From a checkpoint of a small sound classifier: activation geglu.
Rows from block 6, named by matrix and row number. Rows with one number belong to one neuron. Each number is 128 + 24 x the weight over its row's rms, rounded and kept within 0 to 255. All counts start at 0. Numbers have three digits each. After the name is the row's rms in percent of the matrix's.
# gate: MLP gate (model.blocks.6.mlp.gate.weight, 672x256), inputs 208-255
# fc1: MLP up (model.blocks.6.mlp.fc1.weight, 672x256), inputs 208-255
# fc2: MLP down (model.blocks.6.mlp.fc2.weight, 256x672, transposed), outputs 208-255
gate.540 093:108129157135118127097114107147110151129109118130115094141137167156152143127143104156129145109093170120131077145113101144156073146146167119129103
fc1.540 094:180130096092165139190108148103124089111106121131126131126102112105128145138142164126136134113149158126108134163130135075119185109129145134101147
fc2.540 091:130079146125099177090153109169120100099168151172068120141098143155141129122144159134138147150134122124069146150135115106146112114110154122128093
gate.541 115:163160127138132139097126136117124086072150137144146142089142093157097118176138144103144131151143126138137135103125101123123153157097144107144098
fc1.541 112:178171108159130149103103133123131106083161150152129118118148121142092117143134147100148129136137120163164124113136128136134130157092131094134113
fc2.541 103:154150152164105140127134126184124110175096138107106098160116150112123186098111113143142171127085129110122107141124116128131121149136111094128157
gate.542 088:138109104132073122116153153126109104169162130128111150122119102119160160111107113122178089147094130079135149080085098105119087105146058130144091
fc1.542 079:114160117166159107122110072111135121137095142130135105088136147127118125140113133128129142124106143143154123138145118152127101108158122132105152
fc2.542 088:094099087126096120130128124154157144157125122122140126137101113136133116131082076159117144156106092130155121112118109152116131148123121103126125
gate.543 096:132146141143134146151140135110134127152103138140105144139157130117129163100084113158114130145126091174141106089147125145135162135168117133080148
fc1.543 093:116130121111177098132104140129109154111153091103131095118093121126115128165173121107132146111118137136118130136119097109119133128126091101152096
fc2.543 100:165119144157119116110103110106164126168129122143139142158149126134096141157134120126149128114165080107154143149156128125136163152138124144132171
gate.544 119:149121139141128112079168163167121101148075161116166103123111136134165153149141121124120166119102118137158131182144104173127119104089152124148132
fc1.544 122:106127126099133128141109129144123133110145119156111095110123143135088128127132105125144160129120082082133100099135141132150124109106107116122105
fc2.544 107:120110140089131175137138077171100148136109113116128130106147133129130126073109174143139096122100158140165127120126134130093110088134160096116104
gate.545 088:120142163141138148089107137140119176114158114152118139107081117072134123138123089159169135115119114129175153125075118107126140086143089108126083
fc1.545 089:115148169130110133145155179130150162112145112149124138143107121080069128105102110163133141152122102171146107189075123134160169080122103123180107
fc2.545 100:116133093151120115132141123134101126110109089094125118134139141092128119144133111138096117158116086105123126129088118125084149081116149126115115
gate.546 104:142141091109098108172102165112099116118111111103086151158157078127169118112129124104137122118103144125099131131116120130140160112130164124106089
fc1.546 094:155146102135132114183143175090121094137138111096104129171167094125119132123138102131139110092120132181104152132103153128108122171129163114109112
fc2.546 100:108123139090140122097105128154152110155150142112137107112132161147098128134101106102089115133160091150068127128109123145118107122144131108140150
gate.547 111:107141075107116127125132141176120125110150131096108084164150110122124127101108146142114135110167111135139144098128081126130151131106097098101110
fc1.547 108:141108059117104108141144130144134127092137108139079097177157152084111157081108126153079124110100098120134103123136111129133138133108127101126116
fc2.547 102:181144104149135107150130107176131109148117162083100139144145114154162134110094111092147078112128138134082097113125107135152089144152096131105144
gate.548 091:115131142097183146095153104102155126131178111135156135169128129104130116102149136108128145149123110151129166155173135137156107128108123098116135
fc1.548 089:182103164110105135122072145087100124116163141094129144135110094119167105107128135133150130130129113107102114122091155152150113164139124111139128
fc2.548 093:120149091089141153090117152144127148135095122140099127100123130124110113138122145131121072152124115136125122110154090138091144163124112105132150
gate.549 087:172086123086086134165089118104103134181156142139078163141212158135120100148109115139149178108129136153153114088129142131134109115141130102134125
fc1.549 093:164107140084151129137165174131102142128137109161125161128110149112125116131171154072127097156099167149121096123160128174138126128135099138141088
fc2.549 094:156129109132143108135192113112130160102106137152176169143156175077134156164167112106152125163069107134122125102090135158128142116141097154114100
gate.550 100:151151128144105154123125093138117182159126106123098147140148111125088142154145103104116135132083147114118134136090104111158131099158118113127118
fc1.550 102:129103117149137126139084168158134098103130161150151097109128129135197134095121125139123113107160111153129132148159165142117112163100147116121126
fc2.550 098:137138160169133107140154069122135082144159111149080138165070078138113113156102137129097128111139141165166142136085144097146122136129062107102110
gate.551 105:094104086144086116109117135134126103110132110154135170158144098164153098103151101100132105160080136138100171150110135181132112138088143139134124
fc1.551 098:110111106111111106086120096093126122135161130131105153122140089137138077129152109105153107150120101136101162114107170124160134109133103102137152
fc2.551 104:178107128106105138165146101149097122107144131127109081119118121119122112127111161100158113129207127145129126132107117083101132094172096073137135
gate.552 103:102144164107098139156129166107080067096127148123101105115134111128098128144126120136137151128124119144144140171116125129101127123136064145131129
fc1.552 105:123097128123124148103137107168122193149113107125139143101101161111134139110121142104110147136152114128125096122147111112108145137176164138128140
fc2.552 102:126139096159141144073135085115138117146135078132111092141104138111139108111134143155102097102135121152163096106150146118107120128176156159153111
gate.553 107:160144194129148153156148139157122131127157140112173140108101098177110118096140159127100147112154077140141189125163113078130081151144137098147133
fc1.553 113:164116182090133145131130141133120138138140132113127150111106113128092090122143170140131103121157082142134164162165100091134067178156106115144147
fc2.553 109:115134131099135138155153123175129093149138138126130142091106095107106183107124111121133088097099151132120136185128141147140206122144115122132120
gate.554 086:114135118125135152174129155104112116125108144102106128117131131127078070087122152131136059118140115125193142116139119138121131130085138123110148
fc1.554 081:153151149128100145133145118163134115161156110132165152146133139133160129126109136124116125112109104108182155107157104118117145087084143143101121
fc2.554 090:101126150137140129106135134126124129144145106146166122068153127109168143155153160134152159151143144137083165132126100133150191105128153117147095
gate.555 100:139143079176131117143109120119083127163130106127108139128140092126161109083105106109147117098142106074119171121125147112116114140129100159168106
fc1.555 104:146139138140157092146124127122092122135136118106086120131103124100131135114125122103145141106154137128130177137107117117139112135107122121152120
fc2.555 101:143112186125142136087204116120137125125116134155163184088137154114132124099159102113128127096115117123120151147123126128118120115148124197122136
gate.556 095:157137137103085136110155114120090144090097150122121142162114168126121141122107141143134131155099121132097120161131096135165136134153149131117129
fc1.556 085:155124105101176106144151116111171121103088130196141111143118146066152118141134123137165121124138183134116120085123148163127141107074149118163130
fc2.556 095:137100128132135155112138141154134119165169139104109127126103141121131121171114123091147139127076085129109109142111118116117121126154068143081118
gate.557 109:092138099092129150067130080134104162144154144131146116114132144107135172131176129111111138126094149116123123131135162135117146133093103107095157
fc1.557 113:118108121089108155067130082174121163170113146144094162109107144138100115144154153128157134115097134092127092092141140130113155124084119123122179
fc2.557 109:072138144133132122167098156097140134125119123100147145164145119135127113138083149129136136126149137064113153081135177117109157083107122136117132
gate.558 100:109131062144120098157141118116128093126126129163072138121125177174127083081112101105154164105116140126125146135126122168148149124157070156148148
fc1.558 097:128134086134144112160111152105132128170133153148086139088138187137127124087087109094134136092140159175147132137106129140110153151124068122137143
fc2.558 097:142154133106095144098143118112120180131145117088176124089167102156150106144092093133106159124145142116149107096113173152095133161178141133130116
gate.559 094:129152117079134096126163139132146164142119112125122144165140117127118124122164141093124096125172116116114105156127137138190185115141124098161130
fc1.559 094:094099109161145135178124138174159100126154122105165091127102145133137157084072120119133141144066132121163161132160133129110121113110104140117121
fc2.559 100:111152129123172083123126101112109098102124153135124117133125113104116145108140124145072124142091085095121140154129089146159125093114138100126143
gate.560 095:105137124136125137093144168129168160150151118131132151137138175140103177137116152085146147126095131094140100121135151152167090189147147109177139
fc1.560 100:150136148146128143124132175154119107126144115125154092150124153115146114122100129136142178106132106119159137065137168131132112142142135132133124
fc2.560 100:060145112131135124116108116124141121134127124111115145116154140138119095158146128172097116148119134139135129145115111112185116074116148167149145
gate.561 101:102122108115107087160157151134162109109145095124121046121173131133128159131118160148119139103156132109115123156119139190132118131127154143140093
fc1.561 100:149142147143144158093091135127093143156096151121133186138083131100113112141155083078158127165110123121140113123147140064114151123134128110109153
fc2.561 103:123119143155121125149144146089148141160142090112116159107100128166143125165125137144105110139111109122161081155103128148122128164103109113131121
gate.562 089:124107135125101133146137113127153106136178119188097130137150128100155142142112120120143130109110119134163142155103092130094078143167187123087088
fc1.562 095:096112112142153096132121120127121075162141121108124146156134096135178074123106155091145104158063160158115155150108161119115094123111110117113185
fc2.562 097:153116174131157140167095123142128073119145123114127147179128093138153124167126098095129136120091128094100134107105121153122125121141093156119136
gate.563 079:136093164128129099141111137151124135074118131146084175149170132098127155141127155157104121111127112131124137146081164162119117134141102161146107
fc1.563 084:153090127110158106088142158150075140128129149146125135162129133105127157137157168121164125104158152119108151141105122140120132154117135153116120
fc2.563 088:168128105098159145144132116100097100120111160180168144103160155115099107133131120160080140092191090141137121132113111143124122135133126140127104
gate.564 089:120140147124139135180147074143100180140148123133148093082115182149154110112159113146169118162118165142157121147120124143169144080141066144097109
fc1.564 092:167071116130138139143107147142110128149178106109142141156102162117110111124160081121133125115131136140130082110113170127144126094138154140087079
fc2.564 099:133096114127143200148124148133132137165101125144106093153120139118127141136174128133140123159096156093101165144126105105177125113131183145143122
gate.565 101:106147148096162096094156151125135138172097103087136141163152118147105124110135168137095132131153123143147139114138135117168116148141101136205058
fc1.565 100:134139146153104117144097109120138129100138114105100165136119126103110148116170075118130122137041153080121160122103133150143142171127132141096135
fc2.565 101:128111145158130158109129156137141128133131113124162147120125160100150144158157164146159087120119113110079145173095119109108106093104166130101184
gate.566 082:151108113122141186131105116132087146107140157104132187099137153119117156135044107166126161071145102166113125150102145106101117129122132113112107
fc1.566 092:125122099090138104148083127156133116097142067144112132120101127152123133145110166115127121149155158110168124153104153150170097149063100133111141
fc2.566 092:167126080117172134137104118112143136093125128096123127159137160133141123161111145109101145122142151138144139132126125098167118141078085155117120
gate.567 099:142102122144132145087128093101171138069126123146073150119112139075133110152087126135095147113092200136151122142178175133111164113118111163177127
fc1.567 097:142157078099121096145114127108131175145136070158155073126135174154107168146158151138154149119111112156087096101146111175132130137137096120120147
fc2.567 096:087138145093148082099100124122151125120106136103123106133131098139141123138178154094136122147088102101130152186074125164132120164107100156135110
gate.568 096:148108113087114117163114138154154100136098107157111177115129133100127113115133137129163116109120102120107161132112154128132091100129136136106143
fc1.568 094:141127109133166137159109153056135095133105117159133131124148167094145138121154107148101110178188178107121109144135097106130129129141156084150132
fc2.568 103:136146127137143136096138155201118127095108131104091142132107153157107104112101129123106159150102083094122164095109168130142105129106132115138107
gate.569 115:158126150132126133124125116131120086115106142140170098129115124158104104097157166148139096101115125147111132150149129150126130126153115143131110
fc1.569 112:137139144169141091115126129129120126120116154148144116177058164086145117135166122145114123117120103124149095116170140148126106108117133135147095
fc2.569 100:144099103066100115157116114131141100111120109140117096108151092079146156099124161106154115133109194194119170185103152125134104094114110132136162
gate.570 094:103174117067158109138126174122146155119147156087119104101135099104132106104138103127106123156118102125098144133129104100159127114105162179126046
fc1.570 095:108124111111184100101109081152119139100123118120126120102122127113148125106083110153096126157154096146099146151128140177148107089124161138130106
fc2.570 096:135118140116134091156104112112131170099128104124149138128123154154144118128103137114169129136167098146110152123169115175100105102162103135155113
gate.571 091:127115121071150139102115132138124076136107123097078139144149122083116126117136153101113130143146142080154138113111137110142069155126137154117135
fc1.571 090:106141118110157145130119089121123107123128147083149132114093114143144129137117116111116156130124116155155158160111136157152123146190150128094152
fc2.571 095:103159127086119162129118100108124127116139153144169126105100123146125158156148126123085181132093099125113156134139125137148131101178141139116104
gate.572 124:103142095133112137138183145079150089135111110136143137085166144108081155118155132167139139125129099136146105131163116151140196136122117139131077
fc1.572 127:150110145120121132145093092167060135126144172120119120169086120136175125125102108115089133117136149094096126131099137134130091102137159130121136
fc2.572 119:113114169128128114102108148138116085096139151118145116114150111125117166151140125136147146100137088119135152123152133175153124144093131155161122
gate.573 117:082139122117116142107123173105124135117161108114121144139120130110139136135136138115087161148102157155143122138118149129135108090125140123171130
fc1.573 113:165115137157142117117120103162146154144083151149129116106120122131126107154129120129160085134154089104143122101136096105130151176099132139081103
fc2.573 110:140124120116137105113117130169143153115118106102110099146142133130136136146158139111129131142088149107086143131113127138138110150121120113099116
gate.574 101:110076088105125183145110178128106169107103141151103088108169100154181104096085124141130147137127147159118118079128119168140136119119152137152110
fc1.574 103:121149181141128099133143149163126115129108107093117141156161123136092159143151103126142126108122148075147098128138103114112123124126128129126127
fc2.574 097:162074156067104160126134183156141153086111102153172134165139129132146148129122099134135126119122187131131130114126114133161102156090152195091132
gate.575 110:135113140133116121079171138170139137121142124159162151112143105148123068105193143118145144112150135115120099108108141140134103155135117128163112
fc1.575 109:130176125133118144134164153159110046131082154143179114150135123177116160129146120120113118102125119110131145121143151177131140159119174178143128
fc2.575 110:145126145155147123190103131085128175111101133132095135102151106120104115091118154141091115120157146112141093144139114123160123081137111098097111
gate.576 090:150114088091194116122130164140136176104156095104111147123137130121142159148165104107075128128144152101107165141094140115088139142129173098072130
fc1.576 089:071152119119103149127128094121155069155127131131112140167168123110117123113101125116136158109113105101168109107130144134172142160101120161131122
fc2.576 092:151135127141090109142099115167115130128119111128115123126116097140155139150142113114110148164084162136114111132101113151159140106142170130092152
gate.577 112:162146146130103136105123161101162107121128072127161115132147108162110133123164082108124143129175132129133110163119145132087094157142106047170074
fc1.577 110:156162131126124145146138142111156088135159140153135083168136092144084116117171119089123112098117121130083137165149144107104085127163067070149097
fc2.577 104:080136126163102119106151127116108113112140148128078162078148140124140124124105171124134165147142161136092160088163134109142145100116110138174144
gate.578 108:158121130166069144120109151108085180101128128123138138159102120142145140141148112135154117136104163166130069085160117133140121141145137140168128
fc1.578 112:138116143112136118106156130111129093163125152135082150111142111150108140127156129143097153153134106116126155111096155148118101153143114144114128
fc2.578 112:099117101115116126141137140118109141161151159163101182143141124131119124095130124122150095113141121142139089151073187157138124173160115138122131
gate.579 083:132160121106111125121161126184061129121155124142114127167130128105103164104109155145096107157122130170129147106124100140153126099158161114121117
fc1.579 089:087134151110147144160136072129089141125122138141151127106164109111136137112084119169152126094163123113140124111116130146174109128144130104117100
fc2.579 094:108122142112170156110134107106122133120121141163143138092155093134141147136106141180130126122182128170105095110099103138168069122109094089122129
gate.580 111:081137053100116127094115124129135133146037157110123135163121132120115142135129153100097115122107164157113163106114157152105147111113139078144159
fc1.580 113:082134074096117127097107109112138125147044162111126150180111097121110136144110156082090127138120143144123172114130150154127141105110132103148118
fc2.580 110:147116161125155184120122135154173107117090128171113121139118113115114122145084087123100154128129135094094144084136115186105137122149114145133134
gate.581 103:144144134102062176118106112107105128154119117090146102144149142113115083117142157143147119112170155107140133152127123114171140142124126121115130
fc1.581 092:117164099113066138137114145162093151158146113096159116097163134125119120129130130097117132125136167104115077101136146139101144128115086145106152
fc2.581 102:148145135147142119103187141147109107108124117132115104157105135149170095105140123120129117139077151126137146143136128136127164137131145134137097
gate.582 091:097107085119118127145115115138120115114122112088133104086134134068119131181148149123125161117146093127130125112137133095134146156172167089144168
fc1.582 088:122150146140106095134130095093123139142146118121115116128156077130103149173099146102136144125129143129184130126119130123158101110124078140110111
fc2.582 096:120135115147149115122130170108147139154153096129111119149109119138111122161088152126121133109104101082128079088121151145138131131087098180123118
gate.583 112:127142154140100162110169086121140128150128136121136092161087172075180138147138127101125116064169125096139158159099127130127148098131113108155108
fc1.583 111:152113137125105166086163096126113134123159118104186089145102101146175128132133146128135124107117149116114132165107134146108123114135107102138118
fc2.583 110:125121132143145135140109099126096143117142084124152135149125148174092141177180153117131129158152137145158175148117129185135113155155122094094147
gate.584 102:105109125110074147151125141160103108129124167177101127141132098143165120143083166189104134137105148114166117129111101135075117132109135160164149
fc1.584 099:155145152161157125144145110138152156133124107115153127110153137122129113148131102125120117131177129169084121098100138148177143138116130115117113
fc2.584 098:106122106110107106153109136147144159110102133165145134129131121118198071126126166137148140133163094128120106092109107094115186162111065117129148
gate.585 108:133117160150087113157161097179121146115149109124089188136114141168138128132131123131165125142094120148088109109128144138165121107130136145090127
fc1.585 101:171128135181089131193155090186104130104172113136117177141127147152153141123133131138139095149094129160125146122131118127168090112120106141120143
fc2.585 108:128124082099134139094107128101104156126094141137131116109111102070116126160131141106070144119137107126156081128095133139141173125098174112132144
gate.586 094:134198138146147113156131139141101146168113125093110154137123156167152115152131162113129094136095104180116116122119137148128133110154133137129123
fc1.586 095:109197123095130147172080103121135146123165182095107160140118136174152137144123147120152115108137120186074119097114170119109140145149108138121150
fc2.586 096:127144150128138110119091119136135132134143116139119132118117152153129126108112110093105162105143107093131130096116139077123167122134134116095122
gate.587 092:145147145124139111110149110115144124133099101126080116108093120100160126132087123165107099134168138105167079140120142165135134126185099125124122
fc1.587 087:077128114111115127159115173155152127141126147073148120140129098192118139155130096129138150120115112141084131138124143128130188160125152108122152
fc2.587 097:118136130093117109141144140166110094140119128084128129151131099155134116110168074123132141185092125135123094130103119133148126122096129130133140
gate.588 083:122122117129077137153122102128142153136119119127120134117133119121153126159083115117135113143124155135093103121119142098136157130099113141115146
fc1.588 091:132136110149136108153164120102108103165118170130116128132120130112164093136114164106106121100127164092147096158104116106136128154098129149157116
fc2.588 095:142106102149141122133156113110083126148107170124116116106128136173131076143118167092147153128123125098135107144106090107147121142123123141169120
gate.589 109:144165111117108142168137172111086113126106181126151172110155122157127098127120120130111126123109127143124143141109136159117162146148116114140135
fc1.589 107:114073130133122138052128100124150145158137076150116102134103117140140128146139114103124131109169116089138110118147099084138112148145133135126127
fc2.589 097:123122144132111104165084105135115146106137170130124178119140192146151095158133150129060105151094164181103117108137104124117145142138121117156105
gate.590 100:140125126133116156141111112142131142117116128081182081137131124101140135131156121121089146107133139129150110137119120105128142131158166155136095
fc1.590 111:118121102159157113146156087145115139140085112164100076122098101058093136127097113168113163101117125180122109099159127122131161052134190134145114
fc2.590 105:117132095106118194138140114129125166115108167132116087104148142156165148126122112088123183145169131131184112121111130129150134108112122148126114
gate.591 092:154116145140104111148150111132119107155103141128114106106144139131115142156169119118113127114151132124155100105125092113120167117088136142123087
fc1.591 098:149159118116137188121102148118132123110124107102103169175087125131158144165110121172076112122156110127118172104128120089127135152162133129105109
fc2.591 088:136133121137133106130091175151096113083102130118118157139101130155133134116136119111102085086142101131148107085130114111117112122126136153097130
gate.592 092:128132124108095133102120130111138139103069092142165204104082096146113174117126147126124145120152179137101160126111102176127151130089173131093132
fc1.592 099:160092167103128141159095117132098121089125157128149138131156160118163115115127139103136126145111122148079149160131071130123103104127117152122137
fc2.592 100:165107158092096142146144122117131098129137163098134143068130139104151095154116084136136175128128091125114177105133108154145118125122141140143116
gate.593 093:119154105157144129120129108106128188134108123128091125121133174166128166159149150117113129130107149142138109131100111118169141133126099088119150
fc1.593 088:119122103142096148169093093075137154122142126126148090088108128174131143187132081148140115151122139117125123155140157148130162151104135121152114
fc2.593 093:114174101140103144163098114068117144145092128151152100129130150126147127140117126094109139109115171114104078159107166116142150137160104148153129
gate.594 103:136115158131131139125093101146134131134091153145159129113119175154117091133137125131150100141084153123088152119132110149151112140113122094123181
fc1.594 090:096115142162117095110122138143156124140127141151118110093172117155141082106181131062134150111153167067101120127131130134138103097124108099106107
fc2.594 098:100129118167124082178146160082143187138133130132115134135121087159127122097103136103175136072178152089153114142099137127114162112120093124119100
gate.595 091:152156123122088151144103122157142129093123134124114112103148162158116147128129114109110124112149091115121103148102140108175140169126155145129100
fc1.595 093:143119133119097114136176110137105123120130158121140136123138143139100168133086113127123156157104139163161119132085100157119119125122098094149118
fc2.595 092:131113144118184122106151111115145145131113129130142148123073168088128107126125114121096103152134136135131172121114088113101143109113119136098114
gate.596 088:110144104120147138121130154128131147157127121160100148137132102121115123143164119100166154159121174127149147183109092116073112136107133135111130
fc1.596 092:113116154118139130068133083095107119121115141103101093131152134112126114144161133112121120058128114142145123077110142093071111158120166126146132
fc2.596 093:095160149120131131139144078139140133124128123091115101168172162093160119118142149131109125122120143089120133085113139106122116162107098133157142
gate.597 128:064145092163157131161118154145142118117154120135146106150147153182117137124166108137066118105106139137108081158123126138187136122167116125172153
fc1.597 115:145144120133094176156157115127164104112146130115145099122137174101137113098148137111096104147085155129116110152133125152123115129143126126097151
fc2.597 104:163123126131121148125158091110147131129118102111133138075115073102111135122132128134144153130154143100152163132131069099079166122117142144116131
gate.598 092:089119147136137118147143128125117054104131174131102089146148089110142123131128109109134134153154126109126133123134149112100140109118155167132140
fc1.598 092:134117089132116108089128148102127075094137162141112117142103139144180145123125128159157139129136121105136088142124180102137137106128126169139142
fc2.598 098:110175124111094115128109108108091151172167120160134133157095158185145114169137085098133140106086109122123109155120111130148132174114130194096152
gate.599 097:156154136078108130152178136114132119146113123112104101078110097134083139124109139127124138144129119119105127137162151109129102142137117099157090
fc1.599 092:164140076137083122139099114115129117132107117150118135103101099157129151132119133115154118116137094101127130142108084132129118148139138168091136
fc2.599 093:179157144137116072135178125113138153111121094127105092080147109163097122129115144149143123129142100102114086134111154146125129150138146177132127
gate.600 103:116121129117149113119114107142121134137176044175139114106122149138135127155102122154146112165147105140128140159099126136121122112123148093155128
fc1.600 100:123145166139136123130120139113122095083117180095133153138155115104114125091151125106137138086134131109138121109163125110120127148140098136084155
fc2.600 100:136133142127168125102138125156097151098156077132071115119139092161084125158153164120158161126089151153126142131089150137084146124108138107128092
gate.601 100:114151098095132134127107134166139080133127112106101163142155135153133065140125159081173126109115134130148165100138139131113104111166106105162150
fc1.601 097:125147148163146137110091134141124088135116142099101169176156104144112108130143145117180151093091145149139149086119117176127132105158125120129140
fc2.601 101:104114142117097138102158128093143142137091150129097109140123153124085169106141101168116139162115153100085088123100124163138116108134138142122153
gate.602 102:130140111114162184129107094119182112133151154137151119139134109133130119137099136143129137123127132108126098158151145135136184122105141140123141
fc1.602 091:114114136112096181121122112142180082129119115128109106139143096121135134132142138117127163108094134112111093155137113137156155106149134110149182
fc2.602 099:099130151128079129098147138174095134134125108107071129086177168115085140163136140133136138154116089125150148098122141136137074116149164089130170
gate.603 092:141110110096118109120118130146164148097116177159156143129092122143150150111141121113159137161134139160102080150114127143123156129127115126144134
fc1.603 086:120123094129121139149121154115162169114115193111137168134136178117149117155090104173125111080118166103088088091139129107128123093137137111129117
fc2.603 099:108122096091150169083137097109119158136105152132092159177130148108113138162172137106153139131084133175112157143126071123154126098100117116131116
gate.604 103:143106101144164142112130102138058078138104134096133127171147092157124120105133147122127108099100139154103142077150141161158109105118113117090134
fc1.604 103:200136171101132108156137157108153132104135128134097086107115148122148104123142109100131141145186099084125112143110149114106106131135158133171144
fc2.604 107:143163116144132164152160118169106146182124144139105192111170149152132146125072176117122126142135152107117075146126106171107182127104123124118176
gate.605 090:137128105137145106116139105109098138107116145095149144141088112085127149104137129152123102094160102145130123110112107090134134103128139155098141
fc1.605 093:143133136122148117110152105096114101136096078098161136123149091092139150135149111139077110121128109145122159113157101122095163160107138121117128
fc2.605 100:100127192127117084115096118083162099102117108119157087101193129131130096141132093117108138118122126147133145125169123168081149133147147143157078
gate.606 080:113110112104112091102143183139141102117111171158123118155125130125124157156137122078127099111145100109107116160150112151111094119138155167139142
fc1.606 096:127144133130101128086140101084106091160177126121140155162158107142147098126138109142088148148107165116101100127140160178085147160108117137142118
fc2.606 108:090127138120126134091136125106104066162180110139129116143160143124157110116139116126071167153116137122101094154162152165112147157140119121114097
gate.607 097:117125093092122126114121130164164102098135148124105125167147067096172127137163129128091117144130137134140115149133131090085102095122109097152090
fc1.607 099:173125160149144147134138118165137121169141110139165144131120165143053106124109139119149107101150110123136135113124143159140167166102133096086117
fc2.607 095:124153135119153114129134113100145121131065126143131076172146121137167124129135115146119134138140126112097143108126098114144092077158173126106153
gate.608 104:130125130123112104112114138088115154128136045145117142150124167069136100128146127079128157086123173125118143117105160163124166108163130187125157
fc1.608 101:157105106139109126195130123090099133104124102136097136130170169108145118125126118109120154133141133118123136142120154153123162123127084130161099
fc2.608 100:138092130119173126160140146118138094107107144117098125119102150117068147138124103137107157165102123169070095112171127104107140165130134124137134
gate.609 105:129146123131138137120101144090118153110115133159141097157140072123151166150176133157163092166158157143131125171096083129122127116164146102098078
fc1.609 099:138137080126139138147082095111133148103091142114094099142109137115112174115184144145162113157164129133120121160107115120123102116160152107144128
fc2.609 108:114099103109083106154145127162127121142116142146122142115154168131135123103133093124125147103106087131127175117158125133171128163093177083124120
gate.610 113:101152140173074161107129109152142101122146162115084150082089097150101100141131117165118105120145144118126114117145130098129146161137151141116117
fc1.610 118:096111096129075122154108156124121160116129136108110167095134122170168145095126138130154088121120157126138087141149119123132126160125127151113105
fc2.610 104:164110132099145141101155146134130133154157157099135140157106139139110104126120189152131131125130150162137115114125118125150124158138132102116143
gate.611 124:110111088122158145123105150121101156081125107155107136110116156117174103182096165163092174109115138099148147128139117194097161121113109145125112
fc1.611 117:147099127108139147076145123123111096138108152145150139133109165126102130108147102138133121148143117126165094161144109116167128116155136129109120
fc2.611 119:136119087129143122110092162156179112169134144097171123130159122090126104116146136165127116102132120128106126127082123097145121103156141124098153
gate.612 094:145148117100146108116081158116093133153160108148103065122111110125137130153119155159127118139118152149156111113140141075122156145152126108136178
fc1.612 090:120143116133075120128124135129092102085133136122125149114120086100136163131128127148098115140124182114143108150157141086123179122113143100157173
fc2.612 088:082128130139076088124122114144153125174166176129120127096129136094126139137134134132106112106142115142112111178110152148132137102114119142141145
gate.613 092:095113148105165131153171130129114144113131145095141125116136136142115139141106106112118089123132150092162092133136110146130140106078153152137136
fc1.613 095:146138113141109123104169165106137132116128129128138135113095158115107086128110170155111160150177129121157144137131114120091108121160149150124082
fc2.613 097:124116130119117106117140153104143122135096122130128175123107194117106116125107121089148134117114125130122116133113122131115138101168153128179112
gate.614 095:112083126096108124087077166124126124139132094141141113138094067149095158101153133165125130179115128148109133133104149126171134098142129152127105
fc1.614 087:131145137152101103127108116135145098183076144089096164120091123113112172103150129081129127119110149123104153158120171140097105096134133147135138
fc2.614 099:098119162105130103077129124165160098144113112122104151121088081147118159135153136131113162099111114137136108151157117146113116074141124147088161
gate.615 093:059141109133103118136137151104129114128118158135107139116117154157189124157138091120134123116122105129170094092140118113133090107120161127113156
fc1.615 084:140152201091120125139134096127142120155172160128111172138144120110091113096112141143128170171112120108135174152118115101095093161113088147158128
fc2.615 088:114158112120105095095114156137115122141096174082138141098110153143107139143116071150134145116170087057187124138146128114098108125143180114159151
gate.616 104:094129120172102121082141152123125146126113135114106171100115130166115117104139134121153093166082154168162090108148159129087119104113112085109094
fc1.616 106:087150087115125105118155132136103122137138127130090175088135173172095110116111155113141104159111167128104109121130175143098127107113129105172067
fc2.616 106:134148105109150133109103149120175110117147146110121120123120136128138146139148095123123181123153106170134154105106113112144146110132161143150185
gate.617 107:122110140145163135130095130098127115125157117133142115128105106115100118123148158154111138164136151129163140145116121136145139158115108067178066
fc1.617 118:103175156155086115145130106123114116100141168144110147127124177119139127158147090126161119080113124123145149117150148139153106117121137126114125
fc2.617 101:134113114095165105099152143153157129157111113161114098098122073106146143104110116089191174118114097129129117125126154122103126150145127126144146
gate.618 106:100162162117134114098133128147134155118063114161192161088143119115135169139099102134133091120109130158157144105137161109128135132130105131125114
fc1.618 101:156134120141150155128127069097141148146126145161130115162163149107157146127147086137119114154135130115125091085144125163136111104099163114100130
fc2.618 104:135143101115114141140131088117114185117107093106140131095192162111144100129114141119141164115145130114138116124136101109145139133112098098105126
gate.619 102:157157117096118127122133131162123140144146168124112136089152142137135145123110146072097103128099123139112115090120137101124182146146155122111125
fc1.619 106:153131073098136090107161141117150126127107174132111127141110145094164102122112143129116100180087130087105098137170075107192145105122157120123099
fc2.619 103:127141113100097118133131136114118088156082114116137148122101146136122111085140144134157141123114110172110148139138153108133136102136106136142112
gate.620 091:073119133142087092141140095145111128138130140094118137150132133158154074154182128132128090114126101135168124120107115122131121111133091126122154
fc1.620 092:081138177121117122144118101112116108125148130122152105131135099095150105132177138163122112127085141141166129157113106136138155139122125143143140
fc2.620 090:147102116099103138133156136139128121127107123134113130137133104142143108128115122119121127133133180116163109117114179111102092144173124122071124
gate.621 087:130133091154112121106120099086098108133118111118121148096131096095082129114145117157124154136122132107182118165132094126142112103177109132108119
fc1.621 086:146128125128147124111170149140128101139071117120170108130140146140072118131093140128126130121131126124126148144150119077122114123158167107162136
fc2.621 080:184085152140110134150155081104108168113112101113156118128163094109157134116151193141139127127118114140118127122127131092098107112110106118182132
gate.622 104:091122112073117128179140178140137129120106146111121131104127139140114093133067126150108169150094160152109114119138083139125116082114130132135140
fc1.622 104:097141127131136116125145166121120120128076175108103137123144164125114104108066120151110168169083143156126132131130100134101124092132125130134127
fc2.622 111:123120157173141139131142123137129120136125132133171084135135146104120139157127123124134105090160097127174084124109135097112121114162077074139145